config = dict(
    arch='edsr',
    dataset='pictures of board games with random positions, seen at a slant',
    image_size=32,
    norm='none',
    residual_scale=0.1,
    batch_size=128,
    epochs=14.8,
)
Rows from block 3, named by matrix and row number. Rows with one number belong to one channel. Each number is 500 + 50 x the weight over its row's rms, rounded and kept within 0 to 999. All counts start at 0. Numbers have three digits each. After the name is the row's rms in percent of the matrix's.
# convs0: first 3x3 conv (model.blocks.3.convs.0.weight, 96x96x3x3), inputs 32-47, a 3x3 kernel for each
# convs1: second 3x3 conv (model.blocks.3.convs.1.weight, 96x96x3x3, transposed), outputs 32-47, a 3x3 kernel for each
convs0.27 099:503569571554514543433519587468499508474591481507516562497417375488537473467420501445432534532416431526549533442513474514575530547476462484544521508424475407502530456497507461501428553410561403476509481507475455507464473524496431473537476549580569561498537533452520519533508603512468566485507515446584458559554479519456593435499463528424465523564558498493536476501494387509502494556502533544517470508499451460452476412483417519536514
convs0.28 101:524528502511501450512485455447549421555476448621625416474445496485455470450340507522432464489521510506638609432497454526525434577485459417526512537511455490504550463482545415535450508503460479476402403458504502449403468442591493533659432519522520464633497510493456493529431505571585481456546542539459460491509482492467525466495509496538534581422485614463480511490520504471531454487465610456595537519484556579548507579534539575602526
convs0.29 095:315542473528449540536607567425474583430452636551549605521413505429518517536486431461450511540414509489524491583518461514523548515489453535458488470513583504390512526538457449520506503537513511546425497519495490599453574625361550415512569539503488570563442583483571522480454511482547523482457407528465450505589506458515531572546497494511498536602500402565440604536631518511466511499544623549547530437518494499466548530496550524432476
convs0.30 100:373419504503488479509409443510480381516473559482556424504494462438518513423490511407448615450486473507520433503440527472465461540464490489569517570429583410466471482455507518408471506444510543578417554581392486447471445535526497437613408424524537539561471498536389466500448469482504492555486566477458418549478495517599439466505538595460556518545483485560413533410536387445478510522415458501495531545542559542564539509481504423566564
convs0.31 097:543446468495631495574573573455500483628455579456521521502528481436447536452500440466491527450454450368497442528552468493590485450451448520534493461616514581512537459509501583563442422486583479430513482388434507471415491478562512446491563433486484522544535511431504556613541491513514476573536561546532431589427538474479460528389481458527522520492468452448520561377469544487506438515548555382501449496532482457456422502485555522476463
convs0.32 094:494439481509487457448564530546444410491550578507475447449510484518514484466497446485482524524457444566496517583525561521572656482577536469490521480512437457518448592603467472507521435516408567544502465494511401488555552478508494439469389488483473539579474446461418440499601497546481519484466518596547476479560505433487403489513433447488493558514480502440514556444524450480515522483540475453480503530523442391578484524460545528429583
convs0.33 101:436456549505482565426513510487510483509536510463492465523509579565500386437508550533424529486495589593566552525482545537457510543407495446442532488406466459464415491527517494421503526445375529426582488494562475398498398465519459535538520582548509469521466527511495517581469460483379529527473469514557498415493510415486430492490487515513480475565532501358472489472527526452461477451410478541485530481545468495501492559428507515479443
convs0.34 100:431402540556492546513494439495547571484491499557497569468616594532533425471578434487496601517483638554518523446522533466488533544447417551508418478587479550538476563558505497517524538470572469508509562455457486482543497487666497489486456490530439623519510484509497437421373465445533438422491548415423521531484460491465412523502545512504524507483441490454482464504539470413516468475503499505476446461432420694509538433549507518459410
convs0.35 101:543495479524571542494566489522412446520512479422482523502487538460412500429459415473517446472444478519517548497530528448484467523502475556509502515471511464617541527567433564609477505539480574501433448498442552587464553597400420443533578504493470498507585437479409411508500496473402523510580537525429444502485462494595394497463612456438392499505496552548500447501459550507432492501496536542522515480486498574493473461530488525522522
convs0.36 098:397470519505588547472586520447531550515433556544477533530480509481436409550544406490449438393511522556475542486635455556501499523443538406510491460497448561441534450524423626554482466502495456510505452542443452495478467567501534546442589606494475443492497519519474435466505416466455510534546388505525569509486497446474458487556457416451528499517527462584554448567435500486517488495514473566538483584585585515511387570480450517497584
convs0.37 102:460450510428530508514556510431428397493613448524397479513562440549397475560532451380563506585459481509556431516498551512446492470547453446488459395437427437533447513374500499532513485546533536442601486481567472516516516515456544524557529546443513454487446487519492499536448467467502416490494511433526429464477547627472472489482504441515473566542510404500426531543509469540426601439451407486448464522480571444515565440485491490463533
convs0.38 100:602415474501494486442480408574536506551510507560500472536487584524504525433553616571456437478530418540640630504446476552475603555552540548507472469501522557522416460537427509545448519551541440635530452536559536429481491454404470488453523574500556523521474547471454515534430448481519538477394526502462462528477546555506540561422536494494523432506480495545411584502535472459444500546477473529438428544500531444475452484489572512434567
convs0.39 100:511463450530566513456525471531474534544479488426536458379511489449494567500506381481481462456444519592566493527472534536556607417461576480401340520473491464518580574512575447543492502537512617424453526569572530567548528487522495479486465489492535548516489489571415499538565468404411409432539485451478409524509505573520555578418462601520483541503512581399520539421491554511473522523523493436505567525548501459447426573521538443466448
convs0.40 099:499477534498436508565458385503499523481494485497480570433473537486490539513406461504486463429477445483414478521551457526578504417474628497550481527526512459435407529454519473566522474475497534528486561552404459509440498477547493397481587477482391600468477568521427549511466461424495525492504539451571518597464521499460614365507521499487514538466428484544476469416426521520421507446448470481484449547522480613472535536479442475448437
convs0.41 098:500525447379492507511508416485488479470529523507463554432521475482483551423465553460515445484415454514514489508558496490489567525509480440512522480499524546533482552526467503547520569501480487586451467690459546538456417463542506422510463516521545557604571503533520454619518461408464467551487433563444514511435477456545445516448506497531535582632535483466466492520445546517578475512409503528533461471473490381449587489505442438496397
convs0.42 099:468447579466582539531451532471523482572462412577441577460509552462457418524479485517479452515576457453497500557555496434596513447507427499590460564487581469478472510459375506482494460550508545422475380542456536431534458490492491417491523452497462461581570566548555534391432501481469481542426491475502468527528543472416511554491363508443542545471552468520495512494538489520534560559431494427487520446447414522513474441548464457508496
convs0.43 106:358498379550561582568585488572562588468628462459464560535566520478478534517381496437443371422406504503528434340448503516542465434485544501599515552542628516510558547518449512498391508474550519365474456418464409505486547553539527526433511535450505482515491514547488603449478523572483474471418474487489449541489475554485414467472494484464491540551523576509483479437456482475544602483551558446425473528558442463491490460506507517537505
convs0.44 097:520531385557455616520469528544461521484539508424466494543521516539534523563430575522469509469468426629540391596543468523504567565545493532595590517482527587600613534466587524547479462584554421418536465457570475529449521422472503479440491565496473446444531504430482635484503484492498576519483606525613435519517529532488475447480438605490502436476425519442581467511520486509478482441448472562478390482409540510574520507478449508437396
convs0.45 095:539497495555589478488527432527500406541540483495570540556516589531518495467527562401463480495561458454536509481501494466436524511459472477511438532523499522514452411510548528510413607525422471485484504403459455477424455466461394425529477454529464463473475477504458518484496499431476586556517479541489530460571483552501487496519563503482497523489491374500493409541560526496468548536494431540582494526485584457464505489430504526411466
convs0.46 099:533536506458528553558528506519569558469519507453492514526554467517527517471461491397406537387553569546559484532507554444445439481430500475563470457452507595536438447513573443434532523496505512511461473484583547530547468560490437510488562513510489560426374515535548545404473522469439517414548537511466568485419441556477510450482506483498492560538592507497472579480479462538459411432494505490405486519454403483508549524475514588486487
convs0.47 097:483505509490587527540513547453506541561511519556501508489474547422517527546524429510567460492382507429434454517474488520586484586515526578574538460510554489481432483488487548396466577438456506544589487556524505577437470461545494484459570480446516453489560446559446509495406491416502524475548478524564532489478605561445395459487486533480559476551463538514444589564540592441486510473600550478419524533502466506407462492525540436476473
convs0.48 107:398436438480494433584520515522517586477518511435409453532489512450403436483445438581451498420492454362457510595589554522543456567485493485641418444499457402512500537449506500490514448459548534555501505482457451416432442538593485441521559486505486555549478519493464474445513518506480449540419521589483634587379457471461472476525467532556457448515483497486500424515493461495520517471433428520565456535496441468491466441434515483463366
convs0.49 101:427393438442481443446503461532571486514491525526519562514526422504494507530453526448494416524536490522434416459338528473563383548449549543492542486500488466505538521418467477427468407465531536638565540463520522560568560430610575567531576539522434563484471484446480520465485405389476562506419397491482492492416560563466523580442498503500438506478495612524521513526489459611504480528467477629493539467508571548474483502521530458421505
convs0.50 100:611526489553488511585480438550566480533507562477483529412375552427486527459483557478451408459485502449422476397478444511454479508540479476443542571513431599483447509472440546574422516462538539466355569521478557481466480425424513465491552457489492574457527624518555507456487514399532516456556521422444439475473463391485502449484550608462496520452518520424504413527508430512454470555407584538507529468522508429539474571521494524609498
convs0.51 098:502422503534427481504412478447479461519446576543503433467414518479506428481482483509535575455635498424491448553547451559563638489522505495527407498494473409567486549546480535456475398470398433482528495521497463477518541497489575432469447477448587461444504511539452466518522449446410444493410494492488551449555513525512512543483407525424421465428492472497412442456542461499548462464421571411417486460507515441466548514487506507531432
convs0.52 102:500430470421563457410502460463373468415459377415435351443465485492438545358491591598536458491521483466454416519548498480466469481453470460423481450535545547442416496446440523539542502542440499511515503524430534481578494412461576461541517469489448465555501490485532488533506434442491513567548479368465584578481434466451533509467479536486500501498461475537449435476505486516586438508491526585533460561524482521562450398462584482463443
convs0.53 098:493497479521473544471455371551492550464533457494540424366511553489438498481523403490540557369512527451449450578490552475388404567467423451448534438424519422469504475560418447534493402407498539434493423503469514470549466540550512428457470429469484521444515561464439399452468475526467479468561512432516526516421509490496531563511518553504586397470459551447597464572494453502508580457509508404496503551531494519522399441433472380513536
convs0.54 104:465418445388503524562519376541495546465466443501503521504488493589588519519567483432500513487553519481453553552579590411560446530493457454471503461524532449461354484530682581456510563427548425503542440574493545532472485489501481513453538430481578532453527578510446452510517496461535445495465521655549509475475556543410458473460451508533457469604553495437419471539473531521472522498583472572544465506494503484547496515508473591480404
convs0.55 102:486539452570545478580520528504448437469463577411466348523508433460496455445434463558454450558540478539537434497490472586519548516433444557505668492666554586623629552556570522453560606480545549528528515477528512449502594439369525501479509454493529539580451524509476455637490463608508487472508466592473496357619493534448524408486547582539440542480448498502589525411456443463537563447526493405485453503417504545469479471438564524567507
convs0.56 097:554426448424539513595462527508435433556604532513514442486437469534382427435471503575462443516449540477483579530531506554532529460459463529546462533519511467529462496484471458516475523551374537447507420538474397433437483517463446551508499450494475508547578487467548410512529509572437505519482499531446508537519548628452420472399477584530508541529464427589499472493566481436474524448455473454518511506501431480569458504504445467426465
convs0.57 103:482509453394460464547523491470538516613524535584554548494509467415554558500517517597516530542593429472530523547502522550450459463565523435501490484417433467499505512518489550400561507408458469520466496436479413614571490592545529425470433530454468465520518531524494457463642612618532446539442450505514477450617452474483520511504498502545516490524598494504465580563418498454521554538413410410484495581518492473555432456531444458468477
convs0.58 099:459450542535507580402521479504497515398527571553535466437460454508426516443447507502554453467487501526518543571521553601563559635612553409420495471533527433460486499506464496585561506509411442451566438520543535518546457335522463451513463479548448411483411492544477539572530514505503508608481431412535520537528461521508543547505554507449475532493537528520527440483523514478509495475527475482492498582508467554506525576494510537505593
convs0.59 101:521550469391529609541399515544430567368493548487563521504525444500547519471419421629603503533486410474492482482512509563495547480541523468443620478457529554434467473497490457409426464464474503443407478489446569515489451466410483459485498468540508520454450442531486493513448461496486484544433491462556558523506450477488554464590474494526481528547587432484506464427567514549522519475424458451485484616487371463479511493418332454352481
convs0.60 106:572462426529526483544476576534394528604478551451425574478460519479515494493438517442544502468506392480462482483506507515528531469524524424477653455582621536536617503551550413425467510442469514461488431478514466511444570506495506531538486463452509511530436549535430504441438499532553519596523441442406470554551530435470515477510489507592534479534515512526513484497498482443520583523395578508412488452459479509635603510489497394466477
convs0.61 103:608599505527486445616444504434507431420494438471511454495556481396459502508465534539429523481549487416387546521603492491467584426412488506549479490360543462503494522512493475401453540584427509489521494529443508464513431533518626526557448531496479445499492456482598559499578471502404434486577427558502449447578466533461468509589653533482513497587497413581513462473575510459497474530536521385559491518531505502489593496560518508578469
convs0.62 101:438531489558527522496532480482468580427543577486465501452488490552567464597550442452455496469567477507490460430502519576420575488527483571520492597472445463493453528457470552572430480417443561514434555471519458497484506440470551565446437532509481526461442533540464460465376469548540415456513437465426415467487472497545513473520589550408415505460506494473432496479441434506415422501520530405503445446518564377474496412540470473436603
convs0.63 097:466471454492509394549462554556533595495494499390450464537554448546549552416439511540580516486544387480482529542544562464491503457519432363430446445520526486610562432557502467493534573445549466525526475486524500489456516609539547499489559520494478448508514533484528560527591561517486477489522423442461445453524515487490507404545519501558439452603534558451459436451487523474569473481480531588451406561575545479548417470556514504578501
convs0.64 103:497501521489459515574472529437481379480483533442397443478548518491397480494491451508452450437513491535516513501556476486526434465480473483514535613552507518483461460556464496614503425391477446553546554551444447518448572545513556588448581548493559458594457438526466448583466450574509374470403398455518474503420548525607529488436611464468540502475524511555455495449490566466536544484578529483580404535591497548505501494519511580477543
convs0.65 098:441413429491517416447485547513555503542497550534556508491472425444441451504452442537475428541452566521525504558492530523534581482455520483536409434458431398501493548543445605476469582505470517482547439524548408520518395399485522533468551587423517456502524488462441525529535505548468569528479522574530562456564482532517568493508504488492453463382473463410483528498447474527459519401491405531532584600542549529360529433542420459480506
convs0.66 103:454528451568483481505605520514452461469388419618578595519432457438479516463560595543503561461437530432430424486478470516500495498563576405523412577568465533596601555521526499495486551500566480567526587538438540535489470605592507576556495439503481528445591527448529541498498428459460459482600608509492470469415529490474514495494501493463477418407526459503546561498466478487456478530456555468539414557536534479491510543475561498543504
convs0.67 102:502423513501537473521497498545526566443523565418429580526493473475422512418393536509450432607517446481474368585539501520512421519552540483619547513416577527487510455504463520472456557578537477473542420499626559375430481490505484498509466495469427557465439480534474506392442431501385574500417512604473542457517433422411508516546558567493539467488542453523421483506543545456526517467416471413564452569517441476554452424504586493617527
convs0.68 101:487505505550453519568548493511591513492449459560452405384524543409468551467533515473419517531505473473451445491455531569492489497515566541505495479437562446519471561540515465490464432491500471490506516603406475547488496483464409511645477516483505508520543450465618458584464413541456562448426458445443493464538507487541581422486558597496530483570590530481549480503505570434512564465497535499502493521466497499555551446507473575521461
convs0.69 100:506445452449509385455554487546528547471493556577513551564464479445589568482518573486418440501586486460554398463568514449524449501506503556565433530439502560510455528531416415587530534548536476506576504535493501484565512524518477520538470493501526421459548585438542502494362521524397536522549445417529450466469476461474454527531608541462463526561557470484585458459514508514494473452547475547483550519507472499427490532463448480443501
convs0.70 099:480517490560576458560525511420495517538538444526480419420524573455616446480552485444392501551493512412550451372479510372462545422524555491481475513507415475466559527486500500593510540428498576538512466487393479539492455597575468527527455509485450458426593468478466463532462456525509482464468543451434443409401513496486523463402529554444500439528558449469484474441523508551507454461536515504428434526517511539449485531576493547479463
convs0.71 097:450490534462467441483502485539480532430493525547573389548471489559540443469517526477496540534527509502504507514541517504467454523444455565445478570480445666582425499521436458499422490574503458436450529411507546576478487539505564532498464461422562566563487540529533425466559460464538435501521513480546457473610497481547566479531525434486425504465574492501412464528475478513538505562509565459637486589495460510549534443514557427555492
convs0.72 101:496510588470459487528419488553579494627565482496415524536508509493527539461485417446475536565513569549464505466496549472511472394477454496505545509527504518452509546494488472528509492459462491413456497525375548484533512484480534511443507419412581554570487544474574536466474485474531591512595499474543555489456413459449449470448475540447475474536523556491558382548445489571525499524430497511454498539428479496435446475513521424397484
convs0.73 101:470452459505370498444433468496436494550442439502493561515381391498466538479535420608450451488494572532485587454405461509545505505508539515507618456377504570479466402602466594514446517523406422459494413481516595421565417558544521584464516528485392491442520504468461411506488482508483503455513437470510446511475502442487483463521508436456519483502536455572469550510452574500548477563564536499643546510564461517510423610590535516457646
convs1.27 102:442567515489481531542526389530539519541493423419444500469490467520453498484554511379393465478424451462517578508501422544550472541553378528455582465481558494529440459560510461456478505474493402437453489501516484499574472439485409427448526452525549526531478538588535538444458497518576453444447576490516520411520490454537460533492538517498482544534506480467577385435563485444477451491490442446388435523345453509478485490440494439559503
convs1.28 100:483444513423465449548490525407536454396547520556428450548453512528498415438528494502471443386552427540542546496448479462506462477524573466597479486423549413518425485389582548503570551536428506541569549541583491510636450557545542477577478547507497456454512436490594480453492421485502428554473492401537520448476403399549488421464487580467440555547435508441500519444539472507553469534598523492528505490561406526451528414427499462436469
convs1.29 095:424516514473531443577478487486534445463453609447544647484391500506581469544480525447476479420464410498484585512528474515521432550475524500475440506431429460440410482474518513363525408492507567461501496483539490516422461524514573513521546494496513530492492492498393387412507381525448496507434522466522489470480482514525502529583472478506498533489491577502380447504556460560546601595486514529524562505558518593500463456550596388537449
convs1.30 097:500558501489571505460504464405503459516494455467379477594495473523416475437546363475501503512454524507499467500443509529574550456443563414532519452582517525522533486510510523557469468537424569561597562462536451504507552544476518492471457533489572452457506531483494423443542483541480569493506517563521511498563408452537544606495521513519454494482427512468442564496446563445589506506487530500534527481489530526513496538515581520490460
convs1.31 096:426482447463482519441398516427477504456483487479599409553505470525563477449542499476471530402450489472595474508574553648511476479435392542398543483513446440443455557447488497505512509557488442507455556520547557587423563499483476497470416483452470499502420534539508538517553544447497512497500517471458517539389544489502574498553432573548478573531558471523502505531526466518470521440444488433456489515606430470406525519480449463549561
convs1.32 093:515449422502488434483546546460494478541481471424468559618544507485428428502459489539548450550524470439548498454475523482509629514485509371509441489457516511453460571524490513431441483564459488546464448523514401501423461558527518466511524532429513512537533545443503543452398490507479563533544488503544537563490514517462464411527487505555532534455554605480531605568567485509556587475507560516483392502407486455568436514577577470499619
convs1.33 100:517484443461471458496447542459511551499437493535439493506557417534471490526566394555490481431450454489547552369451536489572419447520544559418439511583498464473578537465448519482430502585515615522534486438506560452550478406522422452439560398481442475577477466537403539554621453527502479549583513494504404543465555422547571472461507483509513568451523501594443412551395562489521538462499506454442400444445451502496516472462471472443469
convs1.34 101:543475535562590555573567558496503484455499523456512522550494445512429416424450464475593473568491486545497473475467514449522540409491506479469566434597534570455535551465549460506477405516421442440479491473487512505523463474607454512501494494574439498407526514569497533420466519486520506530487405495535524486455458519505438494452594499469513471502538579376421471589453556507509626572512454565528445495517475539583495536497553447447582
convs1.35 096:488460463533511521431507494487510520581528586563423508430432514487490553449497475402580504447471481616449371447576529490494564501483549496421508503511494572520553515462494508565558490488514498507466515491495546490473458488493435499483509543495478473543489522565492544475529456423438458499488430502472467401416505557446503579507537482461542447502486504533508473513527539495564523471374537480445586538473508475493466526540579419480473
convs1.36 101:483463441525545505474550541527450433470415535567457476495454465513409442458478511446517573492444486510514582574587585466456473530489492495543588450501416508563469585548513479438495532533606436504426497535529582558516442485512502542540562495423524537476490487581547469455621487465569497493513454487555582547536528459543491481510506486430494563502477564481491430572532450529446585462465515493499382488504494562539507554536442500439497
convs1.37 096:503513489562504524431527535510523511490487549557531514486479507461460518414538523516477570570495399478479553501467583509550468555515556468513550579458529550577535460503467482575462590546426495449499508492529432516495467529486541425516540523522496568475426587502486557542486497531531468452462504574547507476412560561455535490474518424369513396410413496545527610486513481451556571451416445511522575524516626463464536371530483493536499
convs1.38 095:420518442524464469458459451490492546493487396527373462581523458439520534472473505482535474476357535409441495450499512533582488581564487480483536515560566366541419453567483398600504426513532564479526500542560534576523433433511536456524507494443369459569482423488554485439546489488495516457508526617419461549444466621459503463420426585525481503514581451579572445530489385572437452503455434534529532533599516486436466396448509499409551
convs1.39 101:527542468541473495403589516499455472442467532419547483498482403559579566445558464519513473529567492519495503485532538508465520535402520553486535487476467511459529554437461489539515539548506432494548373390499605451432513563546565467564588468578437504450454428547418519497477519536438565560582460544459491606521446504608558476594470522541498491442554508556466467482481522513438444485536508476517425497527503471572483490519544577563434
convs1.40 099:521498423549502551532534378457467532435550512559537452498534408501486509424541522568406481564564472452478482466548583577438529523443504472489501579414543528459658474517512546449446390495521460516463503553409534446438523528464513492481483508540422414433482540486431474476472481448507497550557497449507508526512413482465545445463477418520407490487517418407492436531499500452442589486534509479552470492472505503552534544541533490482517
convs1.41 098:592533446575468576466511493629546508487467499540527432486562515456478553544514542485476449571359591519413543482527485501502565527514548520510463476494562449472532577478527522564508566588458515474463493501394482466508523522490439564414464607518367539417476508462518530529472517434480450383501482647493468520512450525600573552554452486481474448493531517522537476451510514466558419539508520506583566565522499492503463534498412456481420
convs1.42 095:501610529552496515478587484568537465407537501503544600541430490511538459523527563435467503504543429485497568554494468447535559425399498442475617463378440558502586538516473526565566527601477426618503555419540503517469441547558447543508526547502500376465458482539473483535531496417480569501538413474470513541482390462568449525519543623519528568446530558492419499465536400519476502471570498530518527513531634518552593440527457544552548
convs1.43 103:486472495455489613581579502528550559508480443481427464503480490501591479485477524485526451525500487435440521401455456457479570461503494518572471535460544429463529555482456470510426543443506545527478543484501565539463464505507530432548397481568545449436542474508488536480425393479430581539518627559434465447460420474422431476508589574509547560578495527563468449507515442539503565507526480463482466526406500544512486522483479520416484
convs1.44 100:443478545396434473527524450538573486395518517474503486575505498445618530559568527471475429464461469502485472604501456419533471505406499392486586489518566494451478470541573475483568496493482460475535477492441442477591491477423495368433488546460465445479512539426629508539444451515449476507565469577587537493410528415463473539470440572421522521511467547464531525503528524509470548458485549477485522468527517593431496407472516432569452
convs1.45 097:495414486488463426435415447439492479498522521338434477565639631494457539491544549581442446515516539478594481481550518517495529536496439472606456668566454511373440530548575497546519476428494571489580581543511406496411576499487564563544496419487559492460520489531486464467479507462524491535520527526459450395515466525547512465563486510480487453586521472455525492486507504497496447523529478539513541534501528571602470517556551565536478
convs1.46 100:426487498459542499498540433563453404501537532567511541425457512419518499561499481536409438515449524459626581515441438460466528484497483413485516481484524531510526521542466448604513443482516397425447525403451488492493508507499493519498521388426513438439450394583515491508478431475435503391414528472481529481450564416519425560563532468494477519511521439414420468437429545474476491618577422606586444569515497435625481513519489459386388
convs1.47 096:460461408509474549496461559475515472378425382442397431485450416471497548480520524442434579522556494526544447486412500471517492465524471525530473435498490482457484459534495491532510550568480460430518566566460527552468473545483472441439439532486559488419449458556484428441453525560454458415450503392506625499533513567541556536506414531471507438463474538520462498496485411528470456551496471558589523534520486527458467449551516411439462
convs1.48 100:488453420445396456529486409540483573511524561489636636551663465437578513579531399544373578555421557559551528570519524542499576480480489449492467474445480478545520519617555483438482567490544456556489536543615472453496575493449500558539452465423387488413377417463400594508479474441460448528500482491489487455509508481480478462556464530483431442484461488460521533452506544475586466602598505597605501625619491500418553522533342404435407
convs1.49 102:529535516436503504482527556449539527521484518563495505507563541564523470610471612439441423388484512480473402543498497456451447446571534506538515514448533397522554386527549431477499538561458553504524428493570408409462490517514409507511457449574504413464496466521531505510540500495509507474587532507449500528507544574636572615540484435473469407529504500463514543557456519542475562641492543511486464551577542505468530525477449426427484
convs1.50 104:519445525449497353446456507578458456555437540565512480469482484590485519466489489596594532653570654599522437474547507419434521461418613519482519555399449454406463479489528493437456484475501434532518529544458468548513535497530468390536464593524493482469478406360574444456546375464446466433488478421427608626411521471576470579515462371434478419484484461514505526476463600455485464497564510608535448544404519448458407538588469481525504
convs1.51 102:527507520506500519611461559565506485582484533513425515502590436479449526573614513560512432432563397460439436498643597530517526564568510566499443489563505455520600495480460458579555491466539521548421408526415507490428518406454557553438570582446463542535512462402564516558451513598513441529467453504508469486525492434435404556464479436629557541504415513549515486491554501432434522463427425489636671503558560426494502451492521514561546
convs1.52 103:534491525514418494516472585506469343452617523515512512422546554501505569449495528539568486495473523535475503591453542491467471498431453494482506470454471586483465553545538578484470378616520533521472460547533466452451508509580508520470434525502552453520528568432490485485454468554397456512498468490516541486470468521485516533427567560476522520437475434345500520609411449594384457488451526480604496582512618452496515490459531474545520
convs1.53 100:568461519468497471457530466460428536532435481505526526543584492510618505521539560480512577539540607520532490507505516478460441515367417486463587482458485433435492552531510414553435499529520512608522595573528466516539493500443539508404430449491523518464451506490496411461418507527556495493509394509559485447493521496447441514556579608567460476530539462451490473468492349498540519471487487450455494477507514485511550494529580486492551
convs1.54 101:451482511505569529491453515463509403442538526446525472513466509416497509460424404442546524402379484478402453564458506624376501475525529526480468484491456505464455535448470550543433518440438497451577530520505436519483436543481460556458444497427472502347472441503497536518607502548466408473507488496524534473571370481420450452556596502446441476569502484472459593516519471413432596503490590537423375409469411439522552444461454494414452
convs1.55 101:525507377522508510582515423526493472475483481458437434551487459492592541505515521462544554489444497561518473535440518468506575571497457510503596500544498562435449522488446488487520493376536446552592499568470417513483515547529587509472531532513535513550568502518463559511555549569512578524494589561518477503496537430473457463476505523468434530507508489518563476511489512420424527583494494446475475489402398515457457457498503514517442
convs1.56 103:482449481461475454391467486509567471503512544455534600481524433484508537507571596496438453495537536582504465425526455665551502404577605475589501520473568522496562383502539470522440487494494552590542462454544484481543559363463438450454407450479508483519484494425507425452463512530409489441425533523472475608577629435524502562455558490359437542471459475480449503498571502539495564504507451515597528575477455529512493558518500470521513
convs1.57 105:534564530639589449607515515500406383495511473427491410483492466461516543479448476550522454424454482519484514592512433565405480405523519495587531504483452472438432535476452511482448452424519458369399452490396541511466504509535542516522526553493595432582507509541442487509516545529565531545524435511520560482551599491540519480437438511533557512528488497505504521506533521431489515528482549440448506452361492490465583559500459489564520
convs1.58 102:405515525501577503444588584502476520556520541536491473495461464447545487547491442597460471462553557495372559532515514526598502641652463454464525428547551466481582583466365548466427463556479471477492532545467509457513527493413517465569473590557454462483603449559431489543548463500401474518410441510513475539447536470434446536426517523474435527488548510463632496467421523548484478533601520563434471434507556426481600418481471462490554
convs1.59 096:421528458523424587559498430396467475486497513522491378449423464498502471429525490511563500410558573520509555448478440468441487452483369470403444533475472464563459555492575493446380447409525492417488506477544548588452558511497550570571473530446483565544480507584516453520470469493534464454565389553535600474634559444594355545592567557555608501507477567555538556513397420512567638537559458425440541528396437560506488511593488564542561
convs1.60 105:520477474570541428573491380547505515540556490506518445532489427476506420455423477519437461482458455449434371427463537384474472510478508563550492554513383521586524545473494438636508443406497445445568433537505543566420432471446473434471543521449454556584580552586541569502446499502491496455495442454498424501525549467508503500508398517510527521506553512545433581552533530392479491489563468508446524578566464486521534512558652576617567
convs1.61 101:511452479522531455515501585495481512478411461477469479457475469553534632590587494493542463434544401450499479486371511508491427455428387475443447525445468417430490404490449396494419583573506415474419499499592496482525520453563471559531513550490545583524396533607472450478555478518473559513400566539405451428527505519517488554422460476452458532545434513531516521440499517545502558516528537500468475427548539562529509585539499543553582
convs1.62 101:511578538581619455566440487388503466535599475615440437579523509432464527481478536521420493610610445426456495465424457502437400537444615484507503523394421532559455427622582546470430519447480370441437447465432492436541641551525473495510523441435533560461575610492634538566438483595513413524579433403492535471538526498459545489496500506473465525451530495469529464475486475477482480536548445536557530575472460355463421549535475495498547
convs1.63 101:567567556531532500443456503497554458540595571561485613526566505468556430487461575432447419522467509521441566592586445495528522538533488511508512514462428501491505436483403527532545498507532495531555508391451423503444404452459453453487490404401522456473515543447613523453602482420447525528518578562556414446537532462465520538461452502599604476452505509560503462439603533449547505528504515499506438547530405509476526491490516517447526
convs1.64 101:506487542607554602512499565637475505432501545455469578511581412419523481541586524510513505484449419576521456566461485547452530526471490548410485386471544537519477592518497566490490484507402553540422459486555508562433442572592510512505537529524512446521504545476488537422460434533448477537567561560531508521485472508549550394501542517506528524540517491501589460473431552512527515489463461440526506483440478458463524533594480452581506
convs1.65 105:425485506440453397503497413585504587436533623443507520386481497493511420465478534551545509568560522541541469567468539467516573518446425367465444454460539519428527483481551445467472411468465403527491528472541463488559506460533399501527609453552413477465472437528566428552529482475546406549557513522483535453539516509554487487418491430483484489551570507534573490509529481511605482463499505514566439587536496465472487466452517507502472
convs1.66 103:528498555468448464440397554519587410500526450490589515410452477478420542463501516493530510491494500478606462494530506476580423492469439526584510598576625471496515472528455396531444487507415512511558495596558601629564432444486445524400479507494429475548513518489482549522443516575534442471472377607564546480525516551534502564465550541575523500514521441577486465487515453495443479417397474444448431459446467480526495524517465546452513
convs1.67 103:491446390486471502563479473465455545514580548508504509508548507474506428583513528476491513526472352501546477537470479512465600555475434479417455516411502595562493554594475496509513580563481498519500526538588423449453511396529543485584517465486463484499509444483554419523501539535494473498412419431531535492485412409460476482561547513521552519591502610483493461511500467521386520424457447488489530496514451519593564514483429507580501
convs1.68 100:461466511400514496413470435574520514518421478483394490487454574498518469447522495490549406509487489492428546531517439601568550507529553408546518591549590486606594466404396521547539574504451563479561506546412452500483521504478510534458502465405496480487432538519470522509506612489477527515533473581540527541458516584512462501512520492564524461457536516510484530583545440515434407489542520532449513475536527483570538471495533540464447
convs1.69 106:446502494460525377435534488458504448450411468554529585582496485560488531468482543499530532531454538503450429559545519564502533490518463461514409473477498512474392512535546498543468503392488554626480498431528509490536612509522468430613432525497383446530480547551515503381586469555543432460505516470508517486501439501546521511442486423463432466525516412514482549553605502590481448528497518479506464613452445453487481492410452474505517
convs1.70 101:513582498470436386538428415455442460507535487496558437419461613538459548435464478630511462541560437502575491428486412460543573529504591458568494509528498484503430497490527466495553503468483581505513496480490512448518553540584418500504391462559435436478519450529470637475496498477464510492536503499533489512479586521533578418500544447475493482472542495486476584479482531568531468463510509500448521450485602555506499544454459463426497
convs1.71 096:501516472463465428538512515544459531491465463425504499483593511574492508385473515545447514448427471429543467524516433554513547530509520463378508497520562485540578387516530493473529475477557507487565559457456420540505441453550574498390513560445497580503466503531448522436564447521477428372515490419571588447546535474514525493466440344425496418512447515547411497567502553521565507651567536488583482561578525462552518493486519430456500
convs1.72 106:472485506534580531492508485532488477481520569619534632479566498473475433484585403561465500546597532515527512481540552560551479434346530477546470498531542469488546431546546463472542521435470552587538500500535457499513482504512522442437388486504515509536488486448429411500477513536508507478547513437582514471422553509556433556503553519496494434391554427454495457492487601453617481509463524506486551525576506424507572520523434471490586
convs1.73 099:427587577522485397490445535474526555456420467519449485479488457537458518445386508565498518554584573401517448499485476476614546481494386469485530533494461482556482454560506448486593513445498567534533468447574496487496508454470550553443472466437514525487421495434501390561479493515523426438453468446502498580476466519504446503387497424497487384449387473499499519491513476565557492486542556510511475412478465476446474453452435400431530